{"model": "image classifier", "dataset": "rendered solids tumbling over patterned floors", "norm": "batchnorm", "kernel_size": 3, "decay_fraction": 0.2}
Rows from block 15 of a small image classifier, named by matrix and row number. Rows with one number belong to one channel. Each number is 200 + 30 x the weight over its row's rms, rounded and kept within 0 to 999. All counts start at 0.
After each channel's rows are labels from the 100 images, of 14976, where the channel reaches its highest value: "top examples" is what is common among them; "patch colour" is the nearest of a few named colours to the mean colour under the peak. Only what is clearly more common there than usual is listed. The data: rendered solids tumbling over patterned floors. In brackets: how many of the 100.
# convs0: first 3x3 conv (model.blocks.15.convs.0.weight, 208x208x3x3, each kernel summed), inputs 0-69
# convs1: second 3x3 conv (model.blocks.15.convs.1.weight, 208x208x3x3, transposed, each kernel summed), outputs 0-69

convs0.56,186,242,228,193,169,186,161,185,149,209,177,138,179,180,180,221,219,58,142,228,190,119,187,158,199,163,216,217,226,191,170,228,226,177,168,221,185,165,184,244,227,168,172,183,230,203,213,186,173,145,199,198,194,192,213,207,233,195,228,140,219,175,255,207,145,180,192,204,180,171
convs1.56,160,219,207,217,225,131,169,187,179,198,219,178,233,244,203,203,181,139,145,198,235,147,192,184,157,156,221,247,157,153,203,153,194,160,155,204,202,174,162,193,213,190,161,197,208,221,174,236,195,154,239,246,218,195,211,214,198,169,236,202,210,228,242,276,196,205,222,198,183,205
top examples: spring (43); largest object: spring (36); bowl (28); tube (28)
patch colour: brown (52)

convs0.179,238,159,220,173,185,236,188,159,187,192,194,154,158,218,245,214,170,220,261,164,232,221,215,142,121,183,231,183,196,201,200,200,223,178,221,168,249,164,201,183,182,238,234,189,190,157,182,205,199,218,229,143,242,187,168,231,218,192,153,230,111,192,191,207,169,226,221,192,209,216
convs1.179,171,225,195,200,166,191,200,167,169,187,195,179,153,162,159,279,203,153,188,102,194,137,262,187,141,174,211,195,183,206,186,212,187,181,189,178,167,178,214,179,210,167,198,217,217,207,154,208,247,223,165,127,168,195,221,186,150,199,140,170,218,132,204,220,182,228,161,227,131,213
top examples: dome (28)
patch colour: brown (50)

convs0.191,212,210,205,218,165,203,208,246,175,174,193,135,220,171,155,197,177,147,237,228,162,209,190,203,254,187,173,182,205,144,179,234,194,187,176,171,215,167,189,124,225,158,227,229,165,200,185,193,222,242,144,158,212,170,226,135,183,177,183,195,200,118,208,240,155,204,192,206,177,198
convs1.191,212,178,251,156,181,171,179,263,162,243,172,158,209,228,183,191,194,186,212,188,238,191,224,175,173,194,186,205,162,198,210,161,184,249,175,245,227,224,225,168,215,215,176,189,135,202,189,190,188,184,221,165,206,258,194,195,191,150,118,185,206,204,193,199,197,197,199,185,175,177
top examples: light from the right (100)
patch colour: brown (47)

convs0.151,176,215,237,199,192,216,178,214,123,205,184,228,255,207,206,190,172,215,175,190,197,186,189,152,162,200,188,248,215,197,184,206,151,198,205,185,212,204,215,163,195,206,242,165,199,207,220,212,200,205,204,219,189,182,180,196,193,231,235,202,200,180,289,218,148,229,230,153,200,212
convs1.151,200,227,222,215,187,208,186,187,159,147,193,215,171,236,182,212,209,191,219,258,199,231,226,162,168,207,169,178,187,220,215,205,168,199,197,203,194,203,199,274,218,234,208,217,200,235,223,187,235,243,192,259,200,128,190,178,169,176,229,234,215,180,225,218,168,212,230,222,181,199
top examples: disc (64); largest object: disc (58); count: four (48); bowl (27)
patch colour: brown (50)

convs0.123,245,214,242,165,152,224,234,216,245,243,170,206,204,215,202,113,161,221,246,145,249,221,216,173,157,198,193,202,215,186,180,213,227,191,212,225,182,183,192,225,187,209,200,203,198,184,192,175,159,169,243,190,253,218,187,240,178,191,188,267,209,190,169,190,172,183,187,215,212,223
convs1.123,234,197,182,183,183,226,211,236,227,204,241,186,221,167,224,141,202,235,150,202,159,234,169,207,213,252,178,254,214,206,172,244,187,235,227,227,236,283,194,183,197,207,202,179,258,211,165,205,168,179,241,178,159,220,192,229,189,231,191,231,203,239,198,183,217,181,182,167,218,190
top examples: cylinder (58); largest object: cylinder (54); capsule (45); largest object: capsule (36)
patch colour: brown (50)

convs0.124,227,196,200,211,232,224,187,178,153,191,152,211,173,213,183,138,194,205,230,200,212,215,171,273,191,180,194,216,172,185,187,206,204,225,187,212,232,167,219,172,205,202,197,190,205,167,230,214,177,184,156,155,232,194,180,160,194,239,179,179,277,185,211,212,188,198,202,157,158,209
convs1.124,243,251,214,208,202,253,173,223,240,176,212,259,117,159,229,180,175,284,276,168,231,178,226,176,281,156,202,183,203,176,158,156,213,189,216,199,199,203,212,197,201,183,219,214,200,146,201,220,213,191,186,204,213,194,189,192,257,215,196,141,240,206,162,198,205,221,167,250,202,152
top examples: cylinder (69); largest object: cylinder (68); twisted bar (27)
patch colour: brown (50)

convs0.92,192,226,219,175,175,141,157,248,222,203,198,156,246,205,170,205,174,241,195,210,194,224,163,246,203,161,192,217,177,198,187,204,192,178,199,196,233,216,274,166,172,137,171,216,182,224,162,197,204,252,199,205,160,190,215,206,267,174,138,194,149,172,143,179,210,149,183,204,163,154
convs1.92,219,144,239,181,209,195,223,229,226,177,165,191,209,233,209,156,198,245,192,256,156,245,198,168,175,236,278,193,101,150,178,253,178,218,188,213,278,191,162,178,210,239,169,175,184,252,215,194,209,166,225,167,209,169,174,198,162,213,148,215,171,169,200,220,206,196,234,168,206,203
top examples: light from the right (86); count: four (47)
patch colour: brown (50)

convs0.144,215,161,179,193,192,227,174,179,214,189,214,180,161,146,215,212,254,198,226,236,231,244,197,202,241,200,217,177,197,206,181,92,147,211,252,235,158,220,204,186,227,233,187,197,172,190,203,200,233,182,206,238,201,178,207,181,188,209,265,201,134,214,174,211,223,206,201,239,264,236
convs1.144,167,249,138,155,229,170,188,176,168,193,201,215,226,147,195,178,203,179,170,232,153,181,235,132,191,142,142,182,193,205,199,187,134,180,196,191,187,230,245,199,195,197,189,245,228,224,127,188,151,218,213,153,165,216,223,219,228,166,169,235,210,240,224,152,218,189,162,197,158,190
top examples: count: four (50)
patch colour: brown (54)

convs0.88,188,204,208,171,164,225,188,201,172,197,211,159,180,192,187,183,186,163,227,218,273,269,227,211,188,218,230,196,218,208,189,226,158,177,172,204,201,161,216,168,166,201,214,180,191,196,221,181,183,221,171,180,247,141,163,198,229,174,225,267,223,143,228,170,206,192,182,242,158,193
convs1.88,175,181,201,179,199,217,178,205,134,208,208,246,163,218,197,177,212,168,181,204,257,186,191,191,159,253,177,233,188,176,214,187,204,193,196,231,232,157,181,215,230,223,195,191,196,152,234,219,200,160,220,260,236,204,145,269,202,162,223,184,228,234,217,232,183,208,146,181,275,201
top examples: count: four (49); cog (40); sphere (34); largest object: cog (34)
patch colour: brown (46)

convs0.89,196,248,195,184,231,218,182,155,195,237,189,213,137,178,181,209,231,193,221,182,182,227,214,177,252,204,104,203,211,248,206,187,144,171,206,220,236,207,195,193,217,199,136,201,213,217,167,166,196,178,195,241,197,189,216,153,181,203,216,229,240,201,244,219,272,206,247,193,248,140
convs1.89,179,196,155,170,219,181,211,205,227,180,220,221,152,113,185,156,197,153,187,178,154,192,203,174,196,167,158,146,178,221,201,154,161,181,228,161,194,201,207,226,194,269,193,195,222,184,137,181,169,170,175,175,160,209,198,178,157,199,174,179,164,174,166,197,232,195,225,178,202,168
top examples: count: four (67)
patch colour: brown (58)

convs0.46,184,239,206,213,183,199,178,227,243,179,165,212,217,174,194,231,165,233,118,200,169,211,235,187,177,222,207,247,193,196,153,228,200,240,209,176,174,152,228,155,169,182,228,250,228,170,189,215,218,199,173,181,176,162,149,213,225,223,164,172,242,172,231,193,154,137,189,226,143,214
convs1.46,179,230,213,147,235,226,201,192,187,155,149,201,277,184,190,216,187,181,183,279,175,210,172,169,217,209,179,181,209,187,155,251,199,179,224,216,175,169,221,176,218,168,165,187,148,175,264,206,222,203,180,223,193,204,172,135,192,227,203,160,182,204,185,229,219,209,249,195,222,184
top examples: light from the right (85)
patch colour: brown (50)

convs0.11,229,171,193,181,238,211,193,180,118,161,176,181,179,193,160,191,229,181,218,204,260,217,211,194,148,195,178,217,200,190,182,199,177,219,136,212,256,213,211,125,239,174,266,258,145,208,212,180,208,264,174,183,196,206,256,169,174,155,159,176,176,163,199,213,141,213,170,220,203,168
convs1.11,198,197,208,190,185,171,162,251,174,170,186,203,243,191,254,172,202,187,271,253,210,213,232,168,169,230,183,245,204,215,204,205,199,240,185,208,208,185,244,215,170,192,153,225,181,197,193,189,186,212,176,148,203,229,241,205,176,199,201,217,228,218,207,167,190,216,191,167,237,187
top examples: light from the right (100)
patch colour: brown (56)

convs0.143,246,225,201,175,181,174,194,193,202,145,201,164,183,231,177,195,189,183,217,239,178,150,193,222,204,183,171,225,207,168,180,235,215,200,170,206,186,217,193,179,96,127,254,188,200,180,187,192,194,243,177,201,215,153,140,239,216,200,136,199,140,166,221,182,195,186,193,182,179,192
convs1.143,157,165,216,185,200,265,176,193,176,159,163,157,207,206,184,240,228,177,218,183,230,174,168,170,196,206,166,198,209,173,171,222,186,155,197,192,240,180,144,196,162,174,219,206,188,211,184,176,173,160,177,214,219,139,135,195,208,202,182,170,249,190,204,182,233,193,243,221,180,173
top examples: count: four (47); tube (26); cube frame (25)
patch colour: brown (48)

convs0.60,234,186,187,233,150,211,228,202,201,171,192,148,208,207,155,177,215,194,188,232,184,198,202,173,219,208,185,224,207,163,204,189,157,192,195,197,162,197,166,181,98,188,213,151,154,215,209,207,210,252,192,242,203,216,169,186,250,180,230,243,191,219,193,200,183,149,183,182,117,194
convs1.60,227,164,208,224,200,233,191,181,165,163,129,196,169,190,188,247,172,215,185,200,205,161,202,163,205,212,229,201,208,189,132,256,202,171,186,201,227,196,178,174,197,187,202,152,171,205,157,165,235,164,162,199,231,219,181,190,195,203,189,156,183,210,223,201,219,172,232,216,246,179
top examples: count: four (65)
patch colour: brown (47)

convs0.165,207,245,224,216,229,156,233,219,177,151,224,202,220,205,191,181,241,197,126,211,242,160,253,194,188,177,246,279,231,189,226,212,221,171,175,205,198,212,237,211,160,195,165,203,165,185,159,191,167,250,197,195,257,209,135,188,214,196,202,212,219,171,182,209,232,225,193,230,176,181
convs1.165,181,182,159,167,172,189,147,221,156,233,238,253,196,206,219,186,203,187,167,137,198,173,182,156,250,219,187,223,199,160,197,220,221,172,185,215,188,174,163,269,123,136,201,231,217,156,213,234,204,188,206,196,191,174,217,173,191,181,168,243,214,183,181,219,201,199,201,208,208,225
top examples: spring (100); largest object: spring (93)
patch colour: brown (57)

convs0.125,213,191,208,175,201,205,182,175,188,196,211,159,189,172,158,184,188,214,176,152,129,188,190,145,141,126,220,253,186,179,188,261,173,220,173,163,207,143,204,167,181,149,175,203,223,190,214,192,200,205,192,169,189,216,189,190,191,194,126,177,184,180,210,226,187,195,191,225,149,175
convs1.125,216,187,173,203,194,227,194,172,180,192,177,214,195,173,200,223,229,178,196,164,193,169,208,144,210,199,191,215,188,163,227,188,220,181,194,142,216,189,222,213,228,199,203,220,240,196,181,247,180,260,211,231,175,208,181,221,161,181,182,203,194,177,183,166,189,246,154,220,193,230
top examples: disc (54); largest object: disc (46); chain link (41); largest object: chain link (31)
patch colour: brown (48)

convs0.13,256,151,224,191,161,253,168,177,184,203,205,184,221,190,189,196,234,254,250,201,258,237,213,177,179,130,219,239,186,227,185,208,209,186,156,219,197,209,180,204,209,196,226,186,208,213,240,204,184,197,237,226,257,209,198,204,250,228,197,187,230,187,200,164,175,213,159,235,174,226
convs1.13,261,194,204,235,219,229,193,209,217,199,225,159,185,166,164,228,222,251,230,168,197,230,214,220,223,158,187,171,130,195,201,197,251,234,201,214,189,217,208,223,208,193,269,166,179,177,207,178,237,178,189,229,192,198,202,239,198,174,186,188,209,220,245,137,261,194,194,204,189,211
top examples: cylinder (37); largest object: cylinder (35)
patch colour: brown (48)

convs0.6,205,197,206,162,173,180,204,217,192,157,181,184,187,214,223,212,223,197,238,251,171,158,221,199,187,217,255,161,234,211,194,226,212,195,253,235,188,151,209,171,178,180,186,139,184,224,188,210,220,218,210,194,163,215,187,188,239,176,237,215,198,218,211,217,230,168,190,214,232,219
convs1.6,187,232,255,176,236,244,180,211,189,174,176,208,217,214,192,242,232,235,250,238,213,195,159,208,154,235,246,210,189,154,189,247,196,164,189,199,240,206,186,213,171,166,211,239,167,234,236,222,247,220,222,179,255,214,161,194,185,186,205,208,174,160,170,211,227,164,235,188,228,167
top examples: light from the right (63); bowl (26)
patch colour: brown (62)